A small image VQ-VAE, trained from scratch: encoder widths [40, 80, 160, 320], 9.7 epochs.
Rows from block 8 of the encoder, named by matrix and row number. Each number is 128 + 32 x the weight over its row's rms, rounded and kept within 0 to 255. All counts start at 0.
# convs2: project pointwise conv (encoder.blocks.8.convs.2.weight, 160x480x1x1), inputs 0-119
convs2.39 [ 90 115 139 145 209 144 134  61 170 179  98 168 156  94 165 144 118  59  93 140 137 177 121 179 117 139 160 137 126 129  99 145 189 127 159 119 175 180 122 114 156 108 177 156 141  77  63 182 126 132 135 119 171 154  92  93 192 149 111 129  94  72 140  96 149  82  82  89 167 159 142  72 119  40 158 149 112 124 137 108  77 126  83 121 147 155 116 124 182  92 131 139 123  91 129 167 116  88 107 127 135 139 159  62 145 136 137 154 142 183 129 115 111 131 163 136 116  69 186 112]
convs2.40 [162 108 111 122 206 130 134 117  90 118 122 147  95 125 176 123  81 144 110 114  94  93  88 128  91 127 190 135 165 158  90 125 131 174 148 114 139 174 134 110 115 158 165 178  54 116 155 125 161 122 117 141 165 137  76 142 134 126 134 150 141  94 124 111 165 100 143 167  80 125 128 139 118 119 130 155 155 146 100 154 126 106 123 137 175 127  82 169 103 104 202 129 135 127 124 149 156  91 127 127  96 154 150 161 147 161 130 108 107 159 158 164 118 115  86 137 154 105 122 134]
convs2.41 [158 128 170 145 114 147  92 132  94 132  88 164 156 125 209 101  80 142 160 113 137 136 119  65 102  96 156 133 132 125 125  89 117 110 110 180 162 138 132 158  97 120  91 155 153  59  81 121 129 144  57 172 131  97 162 185 139 142  78 187 119 161  93 138 135 151 187 134 187 169  77 117 132 158 119 140 129  95 112  69  92 120 148 125 139 144 136 116  85 162  82 182 138 115 111 142 137  67  69 168 152 115 134 112 155 119 120 151 125 244 121 131  73 109 108 131 134 142 105 149]
convs2.42 [125  64 107 151 185 116 121 163 170 171 171  69 148 117 209 124 126 107 135 113 106 110 169 119  91  89 116  90 180 182  92 104 107 127 143 132 130 123 138 169  99 123 113 188 174 139 149 148 127 151  79 143 148 126 154 128 105 120 125 128  98 192 107 105 151 147 153 177 102 174 116 141 121 110 109  74 154 156 177 107 154 171 144 153 117 174 123 178 111 123 101 151 145 191 183 197  97 126  76 113 140 222 158 138  72 101 165 173 118  96 113 186 122 116 122 130 153 152 169 145]
convs2.43 [145 163 175 180  78  83 165  82  98 112 152 154 119  76  88  87 145  84 155 132  81 109 135 149 130 149 129 126 164 164 133  93 101 126 124 137 118 151 120 115 123 148 104 131 179 111 124 174 177  98  94 150 161 122 158 111 117 134  62 111 172 103 128 102  91 140 137 158 143 136 140 157 155 175 104 138  96  85 181 152 158 138 169 107 105 106 169 106 111 118 116 121 111 144  48 110 117 112 166 121 117 156 129 143 149 148 130 170 165 167  74 160 126 150 105  90 127 184 139 180]
convs2.44 [ 96 185 116 128  85 106 184 184  96 160 154 110 139 114 171 120 144 112 121 112 157  84 124 177 144 154 127  93  76 122 122 198 138 164 126 117  82 139  65 153 109 137 148 123 110 131 190 124  32 119 157 156 136 129 194  88 109 125  97  97 126 111 154 138  97 148 102 173 166  72 100 119 163 156 154 110 129 150 112 154 125 137 108 109 120 113 209  47  65 192 128 149 146 126 159 178 169 181  95 158  76 181 130 174 182 137 148  91  88 146  71 186 144 142 101 185 172 133 130  75]
convs2.45 [ 79 143 171 157 160 106  84 149 111 149 140 164 151 160 146 164  98 120 123 103  94 131 113 122 153 111 103 174 183 128 160  98 125  93 135 158 162  83 124  98 110 126 141  93 129  95 100 136 160  96 153  74  56 172 188  99 122 162 117  77 153 121 139 111 182 117 127 160 163 116 109 110 100 104 113 168 141 117 109 118  83 128  81 130 186 186  86 100  86 141 134 173 169 158 199 141 121 105 127 151  79  95  98 141 148  90  96 124 115 114 135 122 155 163  98  85 110 137 110 148]
convs2.46 [119 156 109 107 155  87 154 122 111 100 101 143 145 139 106 150 102 139  99 108 141 148 120 127 163  90 143 135 153 111  93 124 109  70 110 164 122 142 113 110  93 110 134 126  90  93 109  78 114 173 119  97 133 105 136  63  87 125 137  99 106  96 139 120 136  93 149  88 106 106 100 126 151 132 120 140 138 168 126  89 129 122 153 103 177 106 135 162 110 132 181  90 175 128 177 109 133 102 131  54  62  79 139 121 162  93 126 136 110 107 108 158  79 156 129 135 170 127  84 145]
convs2.47 [147 129 117  93 255 111 115 130 152  98 142 160 147 114  39 184 133  82 153 141 139 143  98 166 133 169 118 158 207  86  70 114 135 157 171  81 167 139 135 108 128 148  95 144 123 165 104  88  62 122 103 134 135 125  81 224  92  64 137 128 119 138 135 109 106 107 133  94 164 173 138 136 132 140 149 121 152 125 115 113 203 157 119 103 103 156 117 188 143 130 142 107 149 216 156 106 123  84 156 141 194 165 143 197  88 122 118 179 175 148 101  99 131 184 105 138 166 158 109  95]
convs2.48 [106  90 124 116  53 159  86 151 114  87  85 100 164  99 197 133 131 166  92 139  17 149 114  78 149 142 146 124 152 153  89 142 122 129 117 181 150  80 134 188 116 173 165  99  48 136 191  90 148 102 110 168 106 149 168 158 136 163 150 130 141 135 108 169 100 142  72 159 126 110 171 102 101 120 145 146 205 134 110 164 115 115 100 183 144 135  67  82 148 150 131 147 145 179 155 168 114 102  80  67 134 142 122 186 144 102 106  84 158 133 164 107 140  99 136  91 167 155 119  88]
convs2.49 [119  97 115 107  98  86 124 193 108 145 108 157 157 123  63 137  63  88 134 150  96 120 116 135 102 103 181 224 152 181 143 114 151 113 118 151 128 126 109  98 134 137 186  79 152 142 155  88 121 113 163  71 170 150 163 162 100 148 123  52 150 152 134 163 111 110 150  98  98 172  98 141 113  81 125 117 124 149 157  59  61 182  97 103 121  82  81 142 160  61 140 154 123  95 113 143 133  97 122  89 161 156 112 142 106 116  90 194 142 144 136 106  91 116  98 127  61  93 168 133]
convs2.50 [145 126 147 118 192 125 125  96 145 104 128 121 175 161  97 142 154 148 143 159  89  97 171 140 131 135 127  96 185 159 129 156 123 117 132 164 109 111  96 123 120 148 148 189 178 167 208 120 161 125 130 123  81 179 134 122 169 102 105 151 143  92 138 127 167 135 140 137 174 186  94 147 176 122 156 139 157 112 125 113 131  99 196 122 117  74 122 135 109 112 124 141 152  76 107 190 134 137 109 113 139 242 149 146 113 134 123 153 131  88 143 153 193 167 157 149 110 130 122 123]
convs2.51 [ 75 152 151 200 233 125  82 119 114 145 119 141 155 174  78 117 113 134 133 151 186 176 122 173 122 112 136 165 139 123  94 140 127  88  97 167 155 118 160 107 143 183 142 116 136 108  76 133 114 155  89 116 174 165 169 129  73 158 131 116 103 116 132 178  70 113 129 135 198 150 113 139  56  85 113 131 158 122 147  92  85  70 154 123 136 103  76 156 146 125 104 175 116  64 190 157 100 100  92 155 150 204 104 115  68 127 121 168 124 196 172  86 134 135 118 106  90 167 160 175]
convs2.52 [ 67 106 128 140 146 114  98  98 121 135  68 151  82  96 151  97 158 151 147 141 149 128  87 144 118 103 146 166 155 138 111  85 133 131 124 113 155 131 150 111 135 100 122 127  99 107  49 145 106 132 162 134 152 142 159 152 129 176 134 145 149 143  55 121 134  75 137 184 177 127 141 175 160  95 123 109 147 115 161 151 182 139 108 130 119 150  86 101  90  90  79 101 134 113 191 139 116 116 141 163  98 165 131 127  79  76 168 136 139 120  53 156 126 168 132 126 113  82 107 178]
convs2.53 [151 111 148 131 133 165 108 182 217 158 133 141 118 114 122 251  99 110 116 147 119 250 130 100 154 134 117 134 114 172 139 122 152 175 139 146 103 122 109  74 113 166 127  79  90 101 116 102 158 144  61 150  97 145 115 155 155  90 142 113 164 155 111 103  94 151 111 120 114 141 127  99 113 115 159 184 111 108 131 197 141 164 118 138 122 156 129 150 176 150 162  91  66  97 129  65 113 132 154 146 125  74 130 116 135 145  80 100  75 117 117  97  97 134 170 112 137 157 156 157]
convs2.54 [141 148 144 147  89 112  91 241 105  49 111 148 100 118 153 126  95 158 172 149  85 153  77 128  98  81 112 155 143 111 175 115  90 137  98 125 156 145  79 147 121 174 126 153  87 130  87 145  98  83  98 109 108  98 194 164 132 192 139 118 147 129 123 120 166 176  83 170 108 101 163 202 128 115 157 105 105  94 129  73 190 116 133 188 135 150 112 142 109 180 155 164 111 143 192 132 117  98 105 105 108  91 143 101 137 114 161 103 112 145 151 176 130 141 116 158 132 158 126 118]
convs2.55 [130  89 118 150 119 147 106 105 138 139 147 167 137 168 123  92  87 120  83 145  88 151 193  74 100 154 100 190  89 142 176 129 140  61 135 103 102  99 103 194 121 109 128 126 176 133 174 110 122 120  88 127 109 106 138 125 154 105 114 163 114 128 141 127 128 124 188 164 163 178  83 146 171 142 119 155  99 114 131 107  95  99 126 101 183  68  57 148 148  98 165 117 117 133  91 120 173 154 139 164  91 163  89  87 177 151 114 157 117  74 174 122 141 147 129 212 136 142 112 139]
convs2.56 [103 134 107 139  56 133 180 102 171  90 161  96 117 114 194  90 176 145  62 124 115 102 136 140 131 107 124 121  78 103 111 138 117 113  97  94 145 188 145 114 130 151  87 106 105  86  62 103 181 130 187  82 212 110 156 122  95 124 153 152 121  70 138 105 131 119 131  86 141 159 109 120 123 151 148 115 104 143 113 158  82 114 126 131 182 145 106 113 154 105  97  76 178 207 136 166 106 158  66  98  64 190 157  75 121 146 127 130 145 110 101 126 147 146 140 161  98  99 100 141]
convs2.57 [158 129 105 137  58 215 148 138 151  95 197 204 134 154 199  99  87 155 126 116 144  96  82 101 115 117 155 203 147 196 207 112 141 145 158 150 155 125 172  56 146  77 118 157 164 122 181  92 151  96 145 151 151  74 104 105 174 177 160 101 133 186 161 118 111 124 138 153 150 145 166 110 136 113 100 200 113 158 114 160 159 104 153 141 120 116 125 120  78 122 120  98  83  99 101 168 197 138  80 111 147 201 143 146 120 131  60 134 157 184 154 159 127 127 112 147 167  95 113 102]
convs2.58 [110  91  93 130  92 189 148  96 126 117  80 193 117 152 163 178 107 158  89 131 163 183  90 160 138 110 152 142 131 123 141  91  86 137 132 173 158 122  84  93 122 138  59 133 135 118  71 106 154 135  83 137 106 133 131 112  73 116 153 136  89 118 185 132 119  98 110 138  95 123 161  72 183 141 159  82  49 141 146 171  80 166 109 119 126 181 162 101 136 126 104 166 161 128 126  98 115  57 132 155 170 145 170 158  72 109 177 145 142 196 158 173 120 185 135  96 155  91 133  94]
convs2.59 [130 225 155 173 211 179 109 153 116 137 119 138 148 133  92 133 141 148 144 177 106 103 117 116 110 106 161  80 177 178 147 121 127 128 123 231  96 123 141 176 108 105 103 149  99 116 168 156  98 175 147 101 119 130 152 116 148 149 158  41  83  82 123 116 183 140 121 175 178 177 136 149 118 160  77 205  98 125 136  84 118  98 149 121 108  93 126 110 136 119  69 134  98 187 116  92 125 178 182 179 165  97 131  74 166 157 107 161 175 114 117  75 144  49 161 135  89 108 136  86]
convs2.60 [120  49  98 154 108 167  83  59  97  50 151  49 159 165 255 100 103 134 114  92 175 168 145 155 145 104 138 191 173 111 134 112  79 142 132 121 158 142 134 166 146 162  89 151 165 154  67 134  68 154 132 115 134 141 130 154 133 126 121 111 125 148 115 110 128 183 139 112 137 183 128 119 153 109 165 185 173 155 138 106 133 153 113 124  80 152  74  61 167 130 101  57  77  89 172 146  81 127 115 156 195 159  91  97  77 158 174  64 127 139  98  95 111 113 138 139 202 104 125 149]
convs2.61 [136  97 134 153 167 116 138 145  97 194  42 176  87 121   0  84 145  77 140 115 141 162 116 150 140 183 132 144  90 134  80  85 106 113 146  97 163 147 134  53 116 153 113 111 161 109  83 164  99 121  76 172 157 125 177 145 157 172  88 142 151  77 112 129 108 119 108 121 126 104  83 158 134 144 125 153 130 107 183  96 115 174 152 101 161 146 158 215 134 144 150 141  94 144 129 149 147 122 114 171 137 176 166 138 110 107 141 120 139 205 120 127 174 105 160  88 131 153  76 145]
convs2.62 [108  72 136 101 185 136 146 163 158 142 132 154  55 100 165 100 147 178  74 116  93  88 125 130 175 158 161  80  88  85 103 148 118 114 102 115 102  73 142 143 105 172 126 139  92 107 130 154 129 197 120 120 112 119 120  83  75 165 180 145 109 149 192  58 134  97 164 195  86 104  98 152 119 183 145 124 136 165 136  88 132 146 139 195 131  57 113 157  97 147 135 122  39 144 121 143  82 102  79 100 169 109 107 100 104 159 110 186 112  83 121 147 158 165  70 130  99 133 176 154]
convs2.63 [120  87 149 118 143 125 157 126 139 124 132 135 134  95  92  70 125 134 113 119  98 181  91 168 140  85 154 108 133 101 127 124 145 104 130 113 134 144  82 126 139 113 183 126 102 102 165 192  89 119 125 133 196 139 137 106 129  99 142 126 133 149  86 127 156  54 128 214  74 125 120 128 117 124 112 217 163 109 187 165 113 119 159 113 173  59 132 137 188 107 124  51 115 115 178 171 149 117 112 101 137 100 113 137 151 149 100  73 137 133  95 193 128 120 137 128 122 139 170 148]
convs2.64 [126 142 145 152 205 137 127 162  99 102 149  49  99 128  82  83 129  55 143 115 170 110 186 184 154 144 105  93 107 145  96 188 154 115 118 121 126 178 142 114 146  75  73 135 114 169 168 157 140 160 125 110 103 162 129 122  95  96 106 100 132  98 117 186 149 158 190 182  78 112 118 145 146 146 116  83 164  97 149  56 107 144  94 119 133 164 107 196 123 147  85  95  49 108 122 105  99 112 149 142 147 158 119 117  76 107 130 157 135 108  88  59 171 141 117 119 144 150 123 155]
convs2.65 [159 153  96  93 122 148 136 115 136  57 112  89 121  83  86 149 150 156 141 111 141 141 169 130 109 148 116 113  96 108 143 162 157 148 141 143 101 108  97 130 149  97 117 128 161 112 109  90  74  97 137 127 141  42 174 112 190  98 170  90 146 199 148 144 131 164 139  49 184 125 130 156 101 139 137  80 103 166 120 151  85 154 121  86 159 126  94  93 149 148 139 135 105 128 129 100 160 108 215 173  52 169 102 140 199 125 158 100 113 156  95 123 116 135 119 137 142  96 100 108]
convs2.66 [132  91 116 159  58 165  93 143  75 127 136 141  99 165 135  75 120 193 135 128 127 133  67 190  86 129 138 131  61 124 147 104 162 125 151 132 118 142 106 165 135 165 102 165  88  65 126 143  61 152  97 144 174 151 151  87 145 164 136 160 103 134 135 120 103 136 130 140 109 106 106  64 144 139 111 109 106 123 148 133  45 141 125 137  87 140 190  65 112 153 101  77 129  96 162  82 115 118 188 188 128 168 133 106 134 141 106 101 112 177  87 131  78 107 140 106 161 178 150 103]
convs2.67 [171 162 116  78 132 115  62 160 190 179 151 149 158 136 102 134 108 175 164  99 121 160 187 164 126 104 179 131 152 176 148 128 145 157  89 123  88 183 122 129 110 104 132 139 114 125 133 125 140 152  55 120 150  32 150 124 139  98 162  76 109 126 175 139 176 162 156  81  70 204 107 134  77 126 105  62 103 107 175  73  82 136  55 136  98 114 173 145  83 154 125 168 104 143 148 101 161 151 136 112 106 135  85  97 113 159 127 109  84 180  59  74 112 146 119 137 143 171 134  83]
convs2.80 [ 93  93 117 149  86 124 142 108 132 102 158 122 122 110 123  82 133 143 126 135 170 101 150 110 143 148 147 152 137  90  95 135 191 163 135 123 132  91 104  96 161 158 107 118 112  82 114 110 142 137 134 110 140 139 123 114 126   0 101 111 145 103  92 144 124  62 187 114 115 102 138 153 139 161 124 112 111 136 148 110 155 164 153 179 162 109 171 157 141  99 146 130 147 145 173 128 114 127 183 183 137 103 172 136 127 108 112 165 120 109 130 197 135  90 147 108 182  86 126 147]
convs2.81 [113 104 166 177 114 117 145 154 154 108 196 118 133 110 144  98 157 124 159 127  87 122 160  91 120 134  69 129 143 132 117 139 152 177 190 129 144 153 133 110 151 149 140  94  82  67  96 129 110  42 181 145 119 179 131 103 158 125 111 127 142  65 132 118 150  78 172 197 150 116 149 197 138 105 105 142 137 120 122 193 159  94 127 125 101 171 212 171 159 150 153 158 151  93 104 116 119 177 201 155 106 147 168  66 106 123 151 137  93 166  92  75 159 182 108 136 146 168 144 103]
convs2.82 [133 154 147 109 186  90 107 143 175 132 103 154  64 111  63 198 108  68  77  99 150 125 142  76 138 195 122 145  68  87 124 149 122 171 140  80 128 171 104 132 122  80 183  95 158  85 157 178 104  98 122 108  80  62  92 183 106 121  98  86 170  80 108 117 111 140 145 210 168  83 144 108 111 139 102 107 227 135 137 100 148 126 129 162 147 136 108 207 116 113 135 144 143 157  98 130  72 124 129 125 131 126 107 149 100 146 144 122 172 150  68 138 110 128 106 143  94  91 144 144]
convs2.83 [128 127 153 131 137 138 195 134 152 141 154 122 134 115 110  84 171 118 140 128 137 218  81 121 149 118 140 180 192 164  62 137 146 127 148 140 177 119 145 175 107 128 164 105 121 161 128 145  88 146 139 162 145 150 187 174 195 141  83 123 136 107 105 122 135 121 152 142  78 111 124 140 123 151 117  76 116 111  63  96 144 114 138 133  96 103 147 169 128  67 127  99 117  87 149 150 121 143 113 152 139 188 152 127  96 109 110 144 154 119 146  49 150 128 126  71 148 108 132 126]
convs2.84 [153 133 134 147 177 146 156 156 150  93 165 157 111 101 124 154 139 102 151 139 175  67 155 121  96  99  66 137 115 114 143  82 125  93 132 151  68 113 161 194 127 153 173 115 110 103  72 157 125 119 146 123 152 177 162 119 105  57 106  98  90 132 109 118 102 147 123 101 145  92 138 143 123  97 122  96 131 112 120 125  85 142 135  63  36 134 114 138 110 134 114 143 134  96  73 143  94 152 152 137 142 132 137 113 105 135 150 113 168 118  92 108 128  87 104  63 133 123 191  89]
convs2.85 [116  93 118  82 101 101  60 111 109 161 171 157 126 151 115  81 143  48 106  96 150 106 112  90 120 122 113 106 137 164 148 101 168 153 157  88 104  92 122 100 143 148 118 147 109 144 130 123 125 143  58 160 107 103  68 148 128 127 138 109 169 139 120 123 112 163 125 154 104  81 153 155 114 139  74 102  83 110  74 126 198 174  87 112 127 152  15 188 113 152 129  86 149  94 101 175 147  98  80  66 127 158  71 145  81 117  82 140 123 160 108 123 175 137 107 147  94  97  71 107]
convs2.86 [137 137  86 109 148 118 138 116 149 101 173 174 133 115 158 143 144 151 121 128  57 174 138 141 133 109 104 116 165  82 148 126 151 125 153 121 187 150 158 121 142 142 148 137  84 154 182 138 169 131 140 133 103 172  70 163 146 163 136 161 126 144 199 124 155 125 146 163  79 121 135 154 144 103 114 141  85 155 126 126 114 128  95 122  68  88 115 193 140 154 124  96 140  47 131 117 181 121  74 131 175 193 105 100  97 109  65 131 126 106 215  76 148  81 128 150 164 121 154 153]
convs2.87 [136 142 106 154 136 171 126 166 113 130 132 140 147 127 125 107 179  93 106 147 102 185 136 153  96 141 157  86 219 184  94 126  96  80 136 140 121 145 137  82 109 123 104 135 118 162 150 147 119 125  68 149 117 110 122 163 142 119 128  97 125 121 156 156 155 148  88 156 151  95 141 163 110 117 110 144 121 118  83 154 185 137 168 131 120  81 156 143 108 139 155 122  85  90 151 152 114 153  83 208  91 118 112 183 236 155 123 145 156 167 111 111 111 126 111  71 208 214  83  95]
convs2.88 [109  83 135 149  97 157  96 102  71 130 152 159 133 120 160 103 153  60  90 125 194 163 124 150 146 124 151 149 106  97 107 134 107 147  71  93 159 136 117 116 128 157 143 115 161 122 108 113 116 121  78 132 186  78 141 103 121 139  94 118 179 101  80  82 103 100 136 115 177 157  68 156 114 178  98 150 158 107 173  72 111 139  94 152 188 157  47 173 182 141  89 202  96 100 125 147 146  92 117 136 123 138 138 178 123 151 172  79 166 115  81 121 108  81 145 128 150  93 149 161]
convs2.89 [173 145 157 112 112 141 168  80 144  75 109 152 111 168 126 169  82  94  81 152 150 162 113 177 150 160 159 138 134 115  52 138 101 143 128 121 180 138 110  99  93 177 113 128 196 159 129 111 173 155 188 155 161 120  97  77 115 101 109 134 160 197 134 106 160 105 112 115  76 113 104 122 177  43 144  90 188 133 172 112 100 153 134 147 122 131 185 120  83 111 145  84  88 112 100 110 103 110 113 109 104 102 136 186  95 132 122  96 169 116  98 142 114  95  99 155 180  73 103 109]
convs2.90 [126 139 137 156 174 113 162  47 157 169 170 177  96 125 174 151 180 119 101 122 136 123 103  50 107 170 135 157  89 159 104 111 135 165 175 123 142 170 137 144 109 104  84 110 148  88 136 141 117 138 177 144  76 172 119 121  84 145  92 210 147 121 116 127 134 185 151 117 108 129 118 136 152 152 124 134 160  98 116 121 125 159 108  74 145  94 133 147 154 109 120 108 135  45 106 105 135  81 126 157 160 177 106 132 133 168  94 120  72  68 206 125 136 102 140 139 127  48 162 166]
convs2.91 [ 88  99 130  97 181  79 177 151 136  87 142 120 131  94 145 113  90 110 119  67  92  76 127 161 127  89 125 111 132  88 152 137 116  38 124 136 106 113 151 166 131 124 126  77 177 149 169 152 222 130 158 108 124 174 162 141  56 122  98 217  69 102 157 129  29  70 123 146 169  49 107 194 182  93 146 176 114 107  96  98 166 128 109 114 179 103  76 124 146 130 172 104 128 116 155 133 146 102 166  60 159 169 109 156  76 117 113  76 148 116  73 157 158 114 120  68 137 121 116 134]
convs2.92 [ 85 138 125 131 105 125 155 129 148 106 146 119 128  94 181 136 177 178 154 128 103 156 113 158 121 139 163  99 170 109 100 123 164 115 119 196 103 131  74 148 130 139  99  68 142 120  80 187 130 135 156 114 154 102 141 152 132 153 114 170 119 107 106 142 102 137 129 134 107 128 164 143  95 103 154 107  87 160 156 149 150 103 101 200 147 105  41 111  71 151 128 164 115 123 112  74 112 171 219 132 180 140 135  53 161  90 130 116 138 176  96  91 165 131 167  81 142 129  79 159]
convs2.93 [152 131 136 170 122 127 111 125 134 143 132 132 147 121 126 184 112 107 130 129 142  91 105 116 121 136 121 153 112 136  99 128 103 133  98  94 155  49 150 126 125 144 119 136  67 203 169 161  98 124 130 124  97  49 110  73 161 128 162 190 119 156 112 136 200 145 174 133 111 153 150 143  84 153 129 133 189  98 122 137  97 120 106  83 220 151 121  88 132 145  80  86 144 111 101 126 151 114 203 134 151 128 113  73 132 163 138  87 100 177 136 105  97 142 128 153 121  70 145 148]
convs2.94 [142 171 118 113 138 115  85 122 121 138 130  84 104  92 183 109 105 125 136 125  93 158 110 204 127 116 127  68  68 150  95 133  93 152 150  71 131  87 101 122 118 144 119 123  94 129 127  95  93 108 177 120 142 151 152  27 111 129 126 170 115 174 100 144 167 137 135 104 143 116  81 108 166 148 126 131 150 156 161 131 165  89 157  70 103  96  93  91 152 100 151 120 162  96 179  90 140  64 200 154 103 106 153 108 132 149 113  99 123 146 108 174 110 162 102  95 153 136 126 142]
convs2.95 [114 159 106  96 108 128  99 126 143 158 123 181 160  80 116  83 151 112 146 102 114  73 110 126 132 105  89  78  86 138 172 118 117 158 108 135 164 134 138  95 125  74 130 113 174  65 183 110 131  87 134 139 101  70 139 119 121 154 124  70 121 141 107 125 150 109 172 123  93 101 134 130  95  82 105  65  83 126 146 169 135  92 152  95 156 142 148 149 105 102 120  61 147 123 116 130  82 111  54  79 142 120 136  91 157  96 184 165 126 186 100 120  93 181 118 144  52 107 148 166]
convs2.96 [ 92 136 115 122 139 174 155 156  93 151  85  96 144 128 150 131 100 121 143 153 149 196 108  86 145  77 164 156 148 121 115 121 110 116 107 132 149 178 186 152  84 165 101 123 106 133 182  95 154 138 110  64 127  65  98 146  99 152 116  68 135 187 132 161 166 158 120 144 152  95 105 163 109 178 137 136 116 109 163 123  98  52 141 137  89 169 188 130  84 119  59 108 157 116 126 154  70 120  91  71 175 186 149 103 131 117 120  95 130 157 109 102 140 112 125 185 104 134  93 204]
convs2.97 [149  90 178 124  88 101 120 100 141 124 145 160  69 145 193  69 144 148 105 103 167 104 139 130  79 115 137 136 162 132 164 127 120 105 104 128 157 106 139 206 113 137 142  91 147 153 137  81 108 177 121 180 103 101  94 142 118 154 145  95  99 131 127  73 132  77 169 134  58 109 163  93 118 154  77  82 134  74 139 151 126  93 160 187 132 127 182  95  69 146 148 106 140 129 114  65 124 184 165 105 190 123 127 201 142 103 131 116 126 147 139 139 144 111 106 114  91 141  84 124]
convs2.98 [128 164 109 112  42 137 122  97 156 187  45 135 142 112 145 111  97 122 110 191  96  54  87 195 147  74 156 141  91  77 130 153 166  82 159 104 137  94 163 103 154 147  77  97 112 169 101 167 144 110  76 138 146 159 104  58  60  97 178 135 129 103 109 119 161  87 118 134 148 120  71  79 174 204  98 161  61  97 153 154  93 199 148 158 132 124 110  68 127 123 119 152  88 141 190  81  98 143 143 129  68  79 144 143 108  73 112 127 135 145 118 112 193 173 141  58 169  95  93 178]
convs2.99 [128  95 158 116 123 106  80  86 221 164  48 193 191 163  49 113 129 106 177 148 112  68 121 141 160  99 143 120 110  73 155 147 100 151 136 100 150  99 101 129 148 162 114 175 116  66 202 122 138 113  72 121  49 106 162 181 181 146  96 102 158 140 139 161 100 148 127 121 149 157 123 133 127  88  70 155 134  77  80 113 109 163 163 106 147 157 168 176 142  67 175 123 131  95 183 136 103 119 104 102 184 108 135  95 168 158 159 130 131 101 104  76 103 185 159 110 136 115 165 130]
convs2.100 [125 149 101 156 149 166 123 152 205 126  79 131 145 159 157 167 104 133 140 133 146  75 133  93 112  97 115 136 120 137 133  82  83 119  94 114 125 114 179  70  59  70 198 104 176 154  99 159 128 125 105 116 171 143 159 119 150 112 162  89 144 150 127 140  91 128 103 206 161 195 145 129  97  81 157 100 150 143 182 255 140 161 116 148  97 167 120 140  85 109 112  91  63 111 126 148 211 118 137 151 134 141  93 105 107 103 122 143 144  96 123 216 124 212 116  79 166 162 109 167]
convs2.101 [123 129 179 142 135 112 116 168 149 139 126 139 150  75 120 144  89 154 141 175  72 123 124 160 137 145 151 206 166  95 127 111 132 167 163 150 132 133 149  93 118 184 136 171 105 116 109 159  93 137 124  83 100 208 178 189 137 127 129  97 161 104  74 158  78 123 165 213 192 112 148 172 118 181 166 169 149 116 128 132  78 153 131 135 128 152 101 173 113 139 147 127  91 131 173 128 179 150  80  54 136 141 113 130 123 134  85 154 188  75 126 231 162 156 129 126 137 138 142 156]
convs2.102 [149 145 156  85 120  94 149 141 123  89 120 138 119 138  89 173 145 122  97  89 105 107 127  80 129 101 160 160 130  83 161 174 126 113 145 111 112 154  81 120 115 111 112 171 137  94 136 178  69 131 133 135  79  57 139 168 183 102 141 105 102 118 153 158 152 114  89  68 154  97 129 130 161 181 100 124  86 159 109 160 154 113 117 114 104 116  71 181 104 138 149  80  81  97 174 153 102 129  85  70  84 124 132 104 101 140 128 101  40 147  84 142 146 120 138 111  90 143 175 173]
convs2.103 [148 145  66  90  46 145 172 130 215 175  83 184 143 122 152 169 189  94 162 106 145 157 126  98 129 112 105  65 150 104 102 202 133 154 127 142 135  99  69  95 127  89 160 160 122 121 167 159  82 112 169 144 162 115 155 159 138 105 124 142 114 157 165  98  87 149 175 156 112 143 118 145 108  98 122 129  94 131 127 190 145 106 137 147 130 131 104  94 102 121 115  81 117 156 106 122 155 162 154 129 160 136 110  93 184 137 135 170 144 167 201 144 137  72 128 152  89 146 102 139]
convs2.104 [139 133 114 105 138 149 104 145 119 115  99 147  94 128 127 158 118 136  81 140 124 110 166 149 122 128  96 118 108 133 123 122 120 164  95 106 135 100 139 113  94 138 164 156 113  71 173 159  87 119  49 120 176 165 132  97 100 106 140 126 133  99  87 136  99 123  90 130  82 143 118 139 104 197 123 161 111 104 110  47 129 122 151 160 106  91 104 149  86 145  87 181 123  72 157 111 127 148 100 199  68  77 127 115 150 128  96 154  79 138 113 121 133 190  99 144 134 159 113  66]
convs2.105 [139 120 138 143 163 102 121 126 100 101 147 135 134 159  41 112  86 152 149 155 126 170 118 163 104 110 119 110 179 120 158 119 141 191 137 157 126 145 162  98 129 163 110  95  97 113 136 142  72 116 170 143 166 217  78 144 174 112 120 121 115 149 162 141 161 184  90 134 172  85 108 136  77 138 129 140 148 131 160 166 141 155 106 122  59 150 117 159  79 122 152 164  85  99 156 117  85 141 127 103 137 198  96  64 117 115 152  79 142 105  95 123 125 121 148  97 168  80 142 138]
convs2.106 [142 147  62  69  41  88 166  80 164 157 131 149 124 123  83  83 146  77 156 161  93 114 126 122 122 112  86 122 158 142  75 160 119 144 127 164 125 122 126 120 125  98 140 142 115 167 109 165  90 175 153 162 111 130 120  97 104 164 115  98 154 131  76 105 100 102  59 135 115 127 123  92 107 139  92 108  90  83 177 151 123  93 172 126  90  91 104 135 117 146 108 185 150 111 107 121  77 131 151 100  29 147 149  90  93 112 139  91 104  79  74 121 160 114 121 108  83 175 110 153]
convs2.107 [105 103 137 104 109 118 168 132 107 182 149 148 122 129 103  92 151  90 167 121 107  92  76 124 121 100 142 146 138 147  85 177 107  84 151 150 104 103 127 149 136  64 142 123 129 101 147 110  90  82 116 112 137 125 119 136 117 201 106  75 144  97 146 124 154  39 117 150 119 155 103 163 159 109 137  76 156 123 106 136 149 128  90 149  94 144 105 125 123 149 124 169 134 103 130 126  99 134 144  40 109 194  86 123  52  94 106  79 154 105  78  92 220 146 122  78  61  81 174 134]
convs2.108 [117 118 105 128 167 179 147 137 187 166 133 129 102 184  86 145  95 121  76 121 132 104 107 134 150 106 110 122 131  88 150 109  86 191  78 150 181 110 105 108 162  87 116 111 171 139 108  81 132 128 120 148 126 118 108 107 114 166 187 171 175  45 150 113 129  89 114 134  80 147 159 166 153  69  89 101  92 147 146 107 140 137 151 144 155 146 173 166 132 125 119 160 153 162 140 129 128 117 160 121  75 161 146 156  81 133 123 100 142 137  42 125  76 194 145 126  76 135 135 180]